Weights of a small image classifier.
Training: normuon at rate 0.0032, 40000 steps, batches of 128, held-out accuracy 100%.
Data: trained on made-up waving flags, 195000 training examples.
Rows from block 2 of a small image classifier, named by matrix and row number. Rows with one number belong to one neuron. Each number is 128 + 32 x the weight over its row's rms, rounded and kept within 0 to 255. All counts start at 0.
After each neuron's rows are labels from the 100 images, of 14976, where the neuron reaches its largest size: "strongest on" is what is common among them. Only what is clearly more common there than usual is listed. The data: made-up waving flags.
# gate: MLP gate (model.blocks.2.mlp.gate.weight, 512x192), inputs 0-191
# fc1: MLP up (model.blocks.2.mlp.fc1.weight, 512x192), inputs 0-191
# fc2: MLP down (model.blocks.2.mlp.fc2.weight, 192x512, transposed), outputs 0-191

gate.345 [127  87 104 179 183 172  85 148 145 122 135 140 169 128 179 147 136 138 173 145  97 107 111 195 146 218 105 124 135  49 162 122 162 125 117 129 173 135 151 108 179 146 158 159 132 154 115 149 148  91 113 126 125 150  97 103 125 101 126 108  85 111  50 119 120 134 137 112 163 170 142 129 116 117 140 118 100 132 192  74  86 125 126 194 146 104  91 136 129 128 139 148 204 141 148 192  83 106 162 155 176 124 157 181 167 129 185 139 132  97 102 119  95 121  84 145 114 147  89 146  89 147 157  73 104 170 166 139 164  78 140 162 134 172 109  99 123 114 141 213 134 153 102 165 115 168 121 126  84 106 118 114 148  47 136 116 119 144 127  76 152 105  64 191 119  88 129  93 145 145 134 118  89 151 171 150 139 138 193 127 111  74  94  87 121 158 152  82 146 102 157 137]
fc1.345 [ 85 161 119 101  97 122 153 132 103 139 150 123  94 128 103  93 110 142 106 138 126 166 119  67  98  29 159 137 159 186  85 132 110 119 148 118  83 158 128 156  57 100 126  60 119 106 144  95 116 138 146 110 152 129 156 134 133 156  88 122 163 140 175 141 143  67 153 140 115  70  74  83 133 163 135 137 171 160  89 147 179 140  90  64 153 140 143 137 144 140  71 107  70  93  92 103 164 166  42 116 113 151 132  51 104 169  70 110 131 121 135 153 121 127 115 110 146  84 165 144 185  89  85 161 161  89 134 119 118 184 139 121 117  87 146 153 146 132 110  62 121 175 136  86  97  83 105 127 191 175 153 134 109 169 111 132 122 128 120 112 104 124 211  56 120 158 144 164 137 115 121 135 120  96 121 120 143 129  54 128 137 154 182 182 139 114 118 163 123 143 135 126]
fc2.345 [134 120  96 176 146  99 125 146 143  87 117  96 149  66 191 126 150 109 129 174 103  50 197 127 121 132 124 149 157 102 118 193 157  91 148 161 113 112 156 124 127 138 115 127 156 160 105 148 151  91 112 161  77 130 140 150 189 116  68 154  74 160 120 145  90 186 156 129 173 128 149 117 125 129 162 129 115 111 120 145  72  99 117 170 111  98 183  93  97  88 166 109 155  97 131 167 125  75 175 117  92 143 147 115 173 104 164 108 123  89 122 117 164 118 105 132 119 165 103 116  86  87 182 129  95  90 126 124 183  52 140 138 138 140  91 112 158 120 127 167 162 181 121 173 122 142 168 108 128 132  63 156 216 202 168 113  71 128 123 160 142 119  90  84  84  68  99  74 123 151 129 174 110 134 166  32 136 153 142 152 126  93 115 143 114 123 105 108 116 132 133 129]
strongest on: red; flower

gate.65 [126  84 139 108 114 125 200 196 162  95 184 158 125  80 167 124 157 146 150 140 182 131 162 141 123 129 151 168 158 127 138 109 118 110 154 138 109 129 116 109 115  73 148 125 164 119 188 114 125 122 137 111 124 144 194 217 122 130 151  93 105 148 105 111 157 166 119 118 155 103 187  42  60 112 175  97 189  96 129 154 128  72 153 124  59  96 128 147  72 122  69  77 148 100 102 150  72 107 111  98  88  83 124 154 107 133 142 143 110 149 163  98 147 213 145 100 162 143 147 111 153 134 153 155 149 203 137 152 101 154 130  97 119  56  38 115 154 116 161 127 190  61 142  96 134 131 140  75 113 157 153 159 149 132 148 157 142 151  94 134 176 135 163 174 128 101 118 141 140 131 115 115 140 136 103 116 144 154 121  74 104 127 111 129 127 128 164 143  91  80 109 116]
fc1.65 [113 121  95  83 153 111 155 156  98  95 197 113 145 125  90 121 121 157 119 103 171 104  80 105  86 160 147 142 171  84 130  88 196 109 112 142 178  92 132 114 113 127 105 115 142 163 125 101 133 165 142 105 156 137 127 172 128 173 162  95 144 123 115 135 110 113  91 140 123 104 124  99  33 133 138 113 132 125 154 161 171  96 157 154 130 153 181 121 139 168  75 153 149 109 106  79 125 125  71  65 191  52 149 113 126 161  63 132 125 178 147  74 178 158  95 116 130 110 133 138 119 102 141 168  83 211 117 151  98 114 151 116 120 134 110 142 162 180 168 126 115 115 207 104 105  62 114 102 124 133 172 111 116  95 176 115 111 139  60 121 181 141 140 148 105 117 167 110 117 161 144 179 162 141 134 116 183 110 113  71  54 171  70 128 135 149 119 145  92 100  82 100]
fc2.65 [225 102 145 137 149 205  94 152 126 134 137 124 135  80 112 216  83  83  80 122 105 114 166 106 108 145 127  56  96  96 127 164  73 108 141 162 115 159  96 180 103 101 161 127 112 134 111 114 178  98 125 135  84 116 150 108 161 119 104 132 112  79 106 120 109 122  80 106 133 146 174 189  72 200 113 106 125 135  50 149 162  65 160 135 115 133 147  36 126 153 148  81 129 111 125 146 170 120 187 165 185  92 156 148  99 138  84  84 138 160 165 194  91 153 111 121 108 106 194 175  93  85 132 109 118 114 152 161 155 142 121 118 180  91 130  96 105  85 124 149 199 143 169 158 126 150 125 149 108 117 119 152 110 165 128 137 119 131 129 104 110 118  82 162  93 151 134 137  88 120 127 108 115 166 115 145  88 153 110 120 173 126 147  83 119 147 139 142 152 133 164 101]
strongest on: emblem: no emblem; diagonal split

gate.430 [180 107 122 113 162  89 121 172 158 153 140 137 152  85  73 115 123 173 193 116  90 149 108 166 179 151 129 140 179 171 112 100 163 105 137 132 172  69  93 155 157 140  85 141  81 160 118 121 121 116 165 108 120 187 229 166 119 131 177  89 138 104 111 113 117 106 162 177 138  86 182 152 119 167 135  67 184  94 126 137 174 142 109  80 118 165 114  94 136 132 100 129 145 127 121 105 123 131 162  94 148  68 120 156 188 112 137 120  62 132 123 119 165  78 152 127 112 125 159  72 151 135 135 162 120  75  53 189 166 109 172 114 161 139 110 115 153 126 139 109 147 121 164 144 152 227 148 128 106 103 102 145 128 180  96 133 144 103 162 155 147 123 128 153 172 149 157 131 181 140 119 112 119 130 104  97 152 184 185 159 168  83 138 155  71  98 118 127 172 117 158 114]
fc1.430 [177 116 124 167 162 102 113 160 136 124 149 124 136 186 109 152 136  86  99 165 109 152 135 125 122 110 154 145  79 127 119 172  56 108 119 139 137 155 129 139 170 178  34 148 135 162 126  92 201 117  82 102 129 130 152 129 124 162 121 106 130 113 158 142 132 112 107 140 111 133  76 145 171  74 105  88 136  73 124 108 135 111 141 114  93 138 138  95 115 215 125  50 104 129 123 107 117 170 144 177 111 116 117 122  53 169 119 156 164 100 134 118 148 188  89 181 120 146  72 170  89 179 112 117 192 208 161 128  91 155 108 142  85 146  81 141 101 151 127 111 109 126 115 111 167 134 128 142 115 114 218  56 135 111 182 128 133 147  80 169  87 139 134  59 165 171 137  96  74  98 116 122 122 164 120 154 123 123 121  87 113 138 129  77  95 104 110 112 153 126 155 183]
fc2.430 [129 100 175  83 141 148 126 124 114 116 111 186 131 106  70  92 145 138 123 175 122  93  69 137  93 133  70 107 151 116 168 136 104 188 135  96 108 118  84 120  71 119 168 160 128 142 162 113 119 134 126 156  95  95 109  88 105 137 173 111  76 112  91 115  71 139 159 137 121 140 156 180 123 115  86 177 105 169 134 138 124 171 204 140 188 108 138 173 187 118 172 129 128 205 114  60 170 135 211 104 113 158 179 120 143 174  99 164 100  84 144 158  99 149 140  95 122 160  92 125 113 130  97 100 175 126 157 144 135 124 153 111 109 107 126 104 120 111 106 105 140 133 192 128 108 128 137 142  82 102 105 187 169 148 133 119 134  90 164 110 164 112  41 151 109 159 151 155 118 146 176 160 102 110  69 126 142 180 118 171 114 165 117  98 107 101  37  90  96 122 150  87]
strongest on: red

gate.266 [ 60 109 135 128  52 163 101  82 136 142 151 130 172 154 170 144 181 109 151 162 165 110 106 181 151 135 159 126 156 159 101 107 187 143 126 133 162 157  84 160  62 169 176 155 139  90 166 110 149 139 131  79 183 140 170  61 117 138 117 103  69 131  97 135 179 194 107 121 134 133 133  32  69 150 157 181  77 155 127 130 140  98 118 138  51 129  98 104 151 129  78 141 121 119  85 125 170 138  76 149  81 118 151 105 140 112 136  88 111 133 142  74 110 153  74 110 127 150 143 131  87 100 156 125 115 116  99  90 111 129 108 158 120  44  77 115 138 110 114 118 165 195 124 123  91 157 135 165 128 173 124 128 119 152  48  78 128 135 154 123 176 114 142 153 107 124 119 155 125 154 119 147 103  77 105 113  90 163  93 146 130 107  91 149 110 141 176 127 114  70 113 148]
fc1.266 [133 135  92 146 125 158 129 171 116 101 128 105  94 127 135 129  98 167 139 111 119 115 103 152 165 122 120 197 121 137 163  81 154 148 196 136 119 159  86 162  69 149 132 138 149 167 198 107 129 109 123 126 179 173 154 132 111 156 113 135  95 113 144 156 155 183 109 113 131 112 204  96 127 135 128 137 128  84  80 104 133  58 115 155  81 105 178 109  81 154  99 127 118 162 142  89 136 160 195 113 152  95 161 130  86 130  95  76 106 116 147 112  67 154 114 151 166 170 145 126 131 123 214 116 125 117 195 152 132  92 125 101 128 159 124 147 154 106 182 115 165 156  92  81  45  91 136 125 142  72  95 169  85 101  83 117 172 150 150 147 184 113 169 125 182 167 152 117 129 187  88 140  96 211  92  96 125 145 155 178 118  99 109 130 138 163 131 128 133  53 110 121]
fc2.266 [197 118 140 128  93 164 170 156 138  77 114 140 136 110  86 148 138 147  96 129 138 120  72  80 163 105  82 169  94  95 125 109 116 109 163 126 139 112 109  87 144  99  99 111 107 142 151 107 110  89 127 153 184  65 120 182 116  66  85  86 221 158 198  43 218 119 141 135 156  77 125  85 166 170 159 149 155 131 148 132 143 104 163 147 180 127 122 146 103 104 150  50 151 153 104 136 112 116 174 198 186 123  88 175 154 152 109  85 125 103  93 137 128 143 145  75 114 133 170 158 125 159 130 147 143 143 134 120 116 134 117 117  75 118 143  74 130 124  67 166 106 127 149 103 132 180 158 136 147 148  97 145 182 137 171 121 128  78 130 161 140 100 179  94 109 102 161 106 135  50 114 104 125 145  83 136 132 128 102  59 112 119 138 168 155 144 141 113 120 120 140 113]
strongest on: emblem: no emblem; red; corner square

gate.198 [103 104 113 126 167 112 146 105 100 146 106 119  66 156 112 156 136 104 100 112 109  84 140 154 193 160  66 141  87 107 118 114 160 170 176 117 108 163  51 141 141  88 216 185 160 199 155  83 127 164 154 125 139 204 177 125 122 142 103  92 163 133 160 163 133 107 120 149 136 105  91  55 110  86 172 162 163 125 102 140 173 146 183 120 151 149 140 170 130 101 188 123  85 144 125 159 145 111 141 127 153 123 187 101 123 115 109 110  83 101 104 100  83 103 167 163 186 120 182 120 119 157 159  72 139  72  80 182 145  97 106 105 130 111 113 117 150 130 157 155 187 133  86 144 119  82 112 130 127 160  76  98 102 178 110 113  90 101 183 158 202 105 120 125 129 159 122  99 154 168 138 140 138 119 156 106 132 138 183 109 126 121 140 129 102 170  78 157  97 108 135  98]
fc1.198 [158 147  92 126 171 124 144  82 176 124 175 162 190 128 103  95 114  75 110 134 134 147 148 199  18  79 119  91 126 153 161 100 101  96 129 153  69 133  92 121 127 122 145 125 133  64 125 136  99 101 137 101 109  97 100  75 128 133 114 158 146 117  63 184 130  62 116 136 128 103 130 175  97 113  95 121 142 133 137 171 141 153 118  61 155 151 126 175  83  88 155  88 196  88 167  96  94 145 127 195 137 104 136 118 169 143 118 108  52 145 136 108  94 177 163 124 139 113 109 131 151 119 137 170  95 109 137 143 116 111 171 147 126 122 183 155 182 134 138 146  95  98 149 133 162 136 104 128 153 122 113 164 152  79 101 114 147  90  87  77 129 136 163 147  77 139  70 154 113  86 149 203 127 124 145 156 128  87 110 191  96 103 164 149  73  82 143 100 143 126 154  80]
fc2.198 [158  94 146 107 123  91 160 113 139 187  79 135 126 110 147  91 179 125 148 170 135 133 122 135 109 128 151  75 128  75  96 136 131 188 145 172 103  85 149 123 159 140 119 160  61 123 123 137  65 129 173 160 131 163 123 128  69 146 188 200 140 181  74  86 168  98 114 147 114 121 138 159 119 126 132 114 130  85  95  76 134 172 180  80 123 104 197 149  95 137 177 146 150  95 148 146 119 192  92  87 134 187 164 110 142 161 104 136  91 111 128 175 125  95  58 164 107 125 124 152 137  99 136  75 146  62 153 158 127 109 150 124 128 203 141 113  75  88 139  89  98 123 100 128  86 128 197 145 134 106 139  93 112 186  72 109  90 154 141 135 114  88 144 124 161 103 135 132 106 131 135 112  97 184 149  40 148 123  92 145  98 153 168 126 102 179  94 147 129 160 133 129]
strongest on: emblem: no emblem; plain field

gate.102 [ 84  93  94 141 158 137 196 163 196 158 120 102 135 108 137 122  77 170 118 180 156 125 117 122 141  91 148 136 103  81 102 103 122 106 156 140 164 155 128  88 121  60 112 163 154 129 125 146  81 111 139 141 131 153 163  87 132 157 134 103 131 116 143 102 154 110 106 153 141 129 163 122 134 120 143  57 151 103 103 149 189 150 110 105 120 131 170 158  53 127 205 104 173 126  71 142  83 107 155 136 112  97 135 109 117 125 121 106  90 149 120  90 139 136 101 178  85 151 154 114 118 125 151 167 176 190 154  83 133 165  98 164 132 145 127 124 160 117 101 164  51 105 124 132 135 106 136 149 114 153  86 107  63 128 161 149 130  52 169  68 127 196 142 176  90 125  88 141 106 151 113 175 151 159 150 138 168 129 131 101  79 215 147 179  71 108 144  70  91 172 112  69]
fc1.102 [125  97 169 129 135 178 144 193 162 135 102 135 150 112 123 132 125  83 189 132 168 104 135 136 115  79  98 115  83 130 103 165 124 136 175 136  84 129 156  61  98  88  96 123 114 147 135 146 117 124 149  96 163 112 149 125 123 116  69 134 110 118  50 190 179 124 162  50 142 160 150 153 101 130 162 106 128 122 134  96 178 134 136 143 122 141 134 111 116 160 204 187 179 108 130 127 121  63 212 108 169  98 165 127  68 117  99 140 116  89 100 144 163 125 180 102  62 117 198 103 102 130 147 144  88 142  76  95 121 147 159  94  83 194 128 134  77  80 115  88 138 124 129 131 130 143 114 128 176 109 156 153  86 164 175 142 171 110 180 153  64 178 158  94 103 179 135  87 115 146 151  94 119  86 125 160 153 113 125 104 149  87 134  87 122  80 141  94 118 115 126 149]
fc2.102 [157 140  86 147 129  98 144 135  80 113 152 124 105 153 100 179 119 135 101 122 143 190 140  85 118 128 115 142 164 110 177 124 123  92 137 145 136 132  94 161 120 145 143 196 136 169 135 117  95  94 144 141 138 152 107 113 167 144 117  89 117 119 152 165 107 157 111 127  92 113  89 121 171  90  78 165  77  62  73 136 127 139 126  97 138 165  90 115 146 133 113 134 100 163  42 117 157 187 123 156 141  99 117 129 128  89 135 102 176 137  36  95 127 177 151 140  46 156 173 113 191 137  98  90 125 127 154 148 115 173  91 126  87 125 135 141 154  89  24 134 140 185  92  96 120 151 129 109 111 143 104  90 211 132 142 102 136 102 151  77 173 108 173 151  85 163 146  97 100 117 163  62 174 172 172 108 160 130 165 131 154 186 159  94 114 160 129 134  77 130 140 166]
strongest on: red; border

gate.49 [141  72 123 142 141 132  78 160 111 194 145 181 141 131 106 175  82 169  89 103 123 142 148 128 126 121 142 155 149  50 116 101 118 128 126 107 116 173 142  82 152 101 147 173 145  93  86 169 104 110 138 111  93 191 111 162 130 145 153  78 104 133 101  83 120 168 162  78 130 158 107 114 115 159 108 125 106  33 156 133 159 113 126 159  86  76 118  92 188 132 166 165 116 128 168  82 143  96  99 110 201 146  95 186  95 111 116 113 101 198 142  98  79  90 112 129 115 118 149 139 121 166 135 124 101 137 153 198  77 121 131 139 138  93  91 126  76 169 124 127 101  82 126 138  92 104 183 122 114  84  53 143 160 165 105 148  83  76 115 150 156 132 170 115 136 145 117 105 146 153 135 158 115 124 154 142 113  74 128 191 182  62  99 161 156 181 116 135 152 129 114  76]
fc1.49 [106 135 151 118 143  95 145 143  93  81 169  79  68 124 210 113 146  66 130 135 130 128 138 146 122 150 121  82 111 174  94 156 120 105 143 124 191 149  89 124 121 153 145  65 140 135  75 144 169 167 125 118 140  65 117  57 131 163 113 215 144 131 131 135 105 130 118  89 141  84 156 132 118 133 107  82 124 146 119 161  63 142 143 144 179 175 198 164 121 155 179  41 136 150 157 127 126 121 148  84  92 151 130  95  94 192 128 162 172 113 177 168 152 164 118 120  86 144 154 149 133 104 123 156 126 107  77 131 128 156 112 102  93  81 176 127 180 127 164 126 143 131 109 115 139 143 101 142 109 222 158  99 118 117  64 157 137  99 121 107 157 149 101 137 124 193 115 125 119 117  98  98 143 131 101 150 137 202 102  51 136  91 172 106  74 163 121 116 141 151 120 130]
fc2.49 [142  77 119  98 157 179 137 130 106  86 103  99 115 135 121 134 168  82  76 148 155 120 143 181 102 173 157  92 154  60  99 194 148 152 133 127 117 172 184 149 120 142 126 133 153  48 199 119 125 146 105 136 129 132 159 120 152 154 131  55 118 139 136 124  98 153 130  97 103 162 138 150 118 112 164  99 112  52 156 112 153  98 110  93 122  86  87  91  89  94 114 132 120  97 108 109  99 104 108  33 120 117 198  95 150 107 172 171 104 161 131 164 159 103 136 131 135 175 110  73 142  93 135 113 138 133 128 157 180 117 159  77 160 218 125 128  86 120 134  40 152 156 141 190 157  90 126 151 121 137 110 211 124 121 154 141 138 117 120 128  79 145 125 168 125 124 156 122 103 120 158 159  93 143 151  45 158  83  92 162  96 135 128 102 151 149 145 154 158 165 149 122]
strongest on: red; upright cross

gate.284 [237  98 128 130 117 138 130 152 141 111 112 127 210  57 193 110 127 141 176 144 145 139 151 177 131 154 109 180 210 108 102 113 153 169 112 119 124 148 118 141 153 157 152 106 153  66 213 133 140 115 156 109 142 182 104 126 114 134  72 142 149 118 128 138 107 121 134 160 170  95 206 130 137 141 158 146 130 111 115 214 132 122 104  63 114  87 125 112 133 134  85 161 117 124 173 102 144  85  68  87  87 138  89 140 147 123 107 110 105  65  99 121 139 163  74  95 168 168 123 151 127 152 164 130 120 112 191 137 185 130 113 147 129  71  69 134 155 108 101 158 155 154 183 163 160 119 146 122 108 129 137 118  92  92 155 100 114 177 189 142 149 114  58 134 147 123 131 123  70 126  82 159 176 139 125 155 107  97 117 138 169 155 112 161 146 120 132 141 146  84 104 142]
fc1.284 [142 116 113 163 155 166 151 124 149 165 137 132  58 125  87  96  83  76 169 104 133 135 103 135 145 163 127 144 169 158 133 111 107 159 124 150 111  95 135 141 165 114 149 105 126  96 123 137 157 169  74 103 191 173 139 161 125 141 100 133 145 133 142 102  79 185 102 111 135 107  79  89 138 102 175 156 172 107 151 135  94 112 108  37 127 145 105  68 124 119 145 152 149 116 148 123  45  60 178 110 115 123 135 133 108 128 154 174 159 141 130  74 132 194 102 127 118  92 122 147  76  82 145 160 115 140 118 147 123 119 145  86 140 107 159 127 110 120  82 163 161 112 162 146 160  55 145 117 119 121  90 126 146 177 143  80 108 105 132 183  95 134  83 158  99 167  98 184 108 121 113  97 150 219 130 180 240 172 156  80 112 155 114 171 147 103 131 117 169 169  89 139]
fc2.284 [137 148 133  94 121 147 166 121  81  84 113 137 127 151 128 134 172 226  88 130  65 148 126 105  98 138 154 125 142 142 124 100 131 175 145 162 133  94 168  49  90 111 161 119  95  89  74  81 104 139 151 120 149 142 131 111 113 139 145 120  62 155 124  90 139 131  85 134 118 134 167 115 152 148 116 124 219 140 111 114 130  87 164 154 153 104  90 152 138 145 103 175 104 126 189 167 189 109 114 107  72 153 162 153 111 137 184 151 161 148 106 117 123 150  95 167 107  85 134  63 113 164 101  93 144 114 128  77 115  91 122 113 183 165 162 120  61 166 142 123 126  81 129 179 121 117 121 155 124 135 111 171 152 139 173 148 115 154 138 101 161 134 212 152 190  69 134 147 105 171 158 155  67 167  69 104 134  78 114  89  94 148 129 104  89 123 130 101 106  56 122 159]
strongest on: red; many stripes

gate.117 [183  78 155 128  84 160 162  67 125  42 165 136 105  92 162 164 109 161 150 109 109 133 132 152 145 103 175 128 130 158 151 109 184 156  81 106 142 117 139  98 130 162  76 114 145 198 183 126  69 191 142 117 120 133 186 153 123 147 102 102 128 129 127  98 177 111 131 127  94  60 146 105 154  88  93 104 135 162 189 124  68 126 120 109  90 125 135 121  99 129  94 116  92 155  98 163 177 131 127 145 149 165 142  63 158 107 138 109  73 100 148  84  88 115 137 140 138 192 124  95 179  99 178 178 105  69 211 148 129 127 122 138 140 124 156 135 174 146 118 157 131 133 169 138 127  94  93 130 112 107 105 140 130 100 167 112 104 134 111 101 185 107 176 149  84  95 134 145 145  26  82 145  91 135 125 141 152  95 118  58 102 105 151 127 147 115 112 153 152 183 113 143]
fc1.117 [105  98 109 143 104 143 158 119 101 173 117 205 105 164 171 126 112 101 153 118 131 143 125 141 146 191 173  74  79 125 118 136 161 124 136  76 123  80  96 118 120 140  49 179 131 152  85 180  89 144 140 143 142 112 137 158 130 145  43 120 137 125 122 151 120 110 160 155 106 122 147 141  96 117 132  88 144 143 127 135  68  93  98 105 177 113 154  82 125  84 103 128 143  89 146 141 165 171  58 168 100 144 185  44 133 132 174 168 104 114  79 119 105  98 117 185 158 134 136 102 153  86 147 156 121 118 153 162 109  91 182 121  84 145 223 145 140 184 128 117 127 134 156 175 158 134  75 170 131 148  75 106 124 122 127  77 161 104 138  91 102 140 110 180 130  91  81 154 132  87 111 173 155 140 142 112  74 121  69  94 135 110 100 129  96 120 107 175 149 163 188 157]
fc2.117 [124 141 110 106 122 150 117 135 101 117 138  84 167 167 151  82 182 119 161 164 144  81 140 142 111 124 163  71 119 147 129 101 180 164 175  93 177 113 141 177  82  86 175 115 137 125  96 169 108 126 117  41 157  84  97 137 118 134  94 151 168 106  85 160 158  65 119 191 145 139 171 178  70 138 121 140 162 123 192 121  83 140 114 131 131 102  93 136 192 156 165 151 107  94  76 111  56 113 105 178 114  89 113  99  97 135 148 180 148 132  90 128 119 144 101 133 170  99 132 100 135 141 158 170 169  57 122 108 156 168 102 143 154 151 166 136 156 175 141  91 144 196 109 155  78 135 123 124 169 121 136  87 100 124  47  81 136 192 163 111  75 119 159 179 113 123 129 108 155 150  79  99  98 165 113 142  82 139 135 107  93 133 124 144  95 105 133 149 100  94 150 115]
strongest on: emblem: no emblem; plain field

gate.255 [116  98 120 111 109 136 116  65 168 129 155  87 105 130 129 107 150 112 109 137 136  46 132 129 138 223 156  67 157  87 126 140 158 150  90 130 152 183 126 108  84 100 126 128  93  83 129 135 160  92 155 113 113  95 121 109 127 123 123 113  82 136 143 155 183 139 172 119 158 171  92 128 138  86 120 102 171 146 179 159 186 129 130 118 129  85 116 151 161  99 131  78 140 178  78 166 145 181 146 159 168 155 167 139  76 129 177 119 182  54 117  78 133  65 144 132 140 155 114 105 109 136 135 132 102 140 154 151 181 121 125 136 142 112 154 121 126 164 152 123 137 166 166 110 121 176 115 102 132 137 121 109 101 106 211 165 141 121  72 122  44 122 106 127 148 108 173 166 130  72  80 147 143 233 171 129 125 108 136 193 164 133 114 115  76 110 153 117 153  79 150  78]
fc1.255 [170 122 166 119  73 136 124 177 120  81  50 143 161 117 125 133 107  99 158 111 144  97 137  75 126  93  69 142 106 158 159 136 120 140 180 126 169 124 139 173 123 119 163 144 126 141 174 102 112  54  89 135 152 128 140 138 130 108 143  99 158 127 165 123  62 114 119 132 120 127 151 192  93 155 164 180  93 125 102 116  82 135 130 128  80 128 111 185  69 109 155 183  77 148 160 111 132 139 183  93 125  51 135 109 173 131 102 141 106 207 142 160 154 217  97 137 120  90 148 131 127 107  97 154 168 133 133 111 124  82 162  99  98 114 172 130 150 102 138 130 101  90 107 138 138 115 150 126  95 134 127 151 199 110 106 137 220  88 137  77 186 141 129 115 136 153 119 134 142 153 125  99 139  64  54 131 147 157  95  61 128  82 141  75 161 106 127 104 122 175 179 118]
fc2.255 [137 106 167 157 161 105 154 157 106  82 132 145 129 109 122 143 100 146 135  54 170 173 177 168  67 214 111 106 201 115  85  91 161 164 126 126 166  87 111 107 170 143 117 131  86 123  73 101 161 164 155 155 112 101 133 121 120 141 101 104  82 101  61 159 194 147  95 102 151 137 107 175 128 117 122  72 150  98 109 163 122 152  95 145 145  90 119 116  58  66 132  85 109 131 105 108 136 106  76 111 166 128  85 183 107 194 141 108 160 126 133 164  76 130 140 121 132 143 117  76 160 209 105 101 128 152  95 150 106 148 210  98 140 140  81 141 131 109 139 121 135 130 129 190 133 136 135 137 154 110 151 118 131 108 126 155 145 170 115 121 145 159 104 192  76 109 154  79 162  83 113 182 168  91 141 138 119 142 140  87 124  60 125 159 110 142 109 180 141 115 169  91]
strongest on: flower

gate.327 [135 107 179 164 134  50 155 140  68  52 163 126 129  98 138 132 135 169 131 135 160 150  62 189 139 124 104 169 141  99 153 124 169 163 150 111 158 120  87 108 152 134 140 130 155 134 158 152 138  97 110 153 132 121 112 160 116 134 158  85 129 136 104 123 112 180 162 101 155  90 123 175 127 148 152 109  69 149  88 164  80  72 100 137 132 137 221 206 135 119 118 121 135 111 144 167 143  89 111 187 211 152 121 113 185  48  83 111 142 128 154 135 109 165 137 187 146 118 110 104 161 119 136 126 107  91 147 149 166 117 134 135  99 111 163 132 144 171 122 113  50 140 147 115 141 106  49  97 127 159  78 102 126 170 102 147 130 102  77 134  73 125 109 201 186 126 115  61 177 100 115 129 117 158 119 124  75 137 135 126 132 160 178 107 130 102 175 107 145 122  94 118]
fc1.327 [ 64 122 110 132 126 133 105 129 103  33 142 123 145 127 143 186 124 100 160 113 154 213  36 153 129 136 128 103 117 111 173 118 189 112 152 140 108 131  97 118 135 120  96 131 161 105 152 159 150  83 119 129 145 125 160 151 123 136 114 131 158 120  50 149 195 149 117 107 123 114 145 176 141 160 161 141 141 140 134 151  85  93 109 155 139 101  91 200 138 127 112 146 139 170  91 156  58 174 125 203 185 155 112  90 186  96  58 100 151 143 107 111 122 157 146 149 155 101 102 150 123  77 138 145 102  86  71  98 105 106 123 164 106 118  98 164 123 183 126 109 108 140 134 144 152 156  76 115 118 160 143 118  64 171 140 120 183 115 104 115  86 142 136 176 144 155 151  45 187 142 122 102  75 177 151 126  79 143 120 139 140 157 177 135 138  98 100 101  94 121  75 142]
fc2.327 [144 134 118 124 121 178 137  97 168 154  80 150 150  84  93 142 153  89 160 123 118 117 121 126 102 144  91 120 154 168  66 127  84 143 110 108 142 115 193 152 135 106 125 177  69 134 133 163 127  92 193  82 154 104 195 114 189 122  71  71 159 114 162  81 214 147  81 156 170 124 119 118  75  99 100 100 187 121 103 155 133 146 122 155 101 157 125 159 128  92  99 175 144 172 121  54 127 140  92 101 131  75  82 122 157 143 110 120 117 154 101 120 134 143 129  43  87 128 185 108  79 141 177 142 149  86 136 124 177 158 126 112 162 164 148 114 158 115  89 134 161 152 101 160 102  99 137 172 124 125  85 101 129 123 124 112 125 143 130 213 106  69 149 103  63 156 126  85 118 121 191 156 116 180 143 138 170 102  98  98 155 121 136 117 127 180 163  91 164 111 135 120]
strongest on: emblem: no emblem; quarters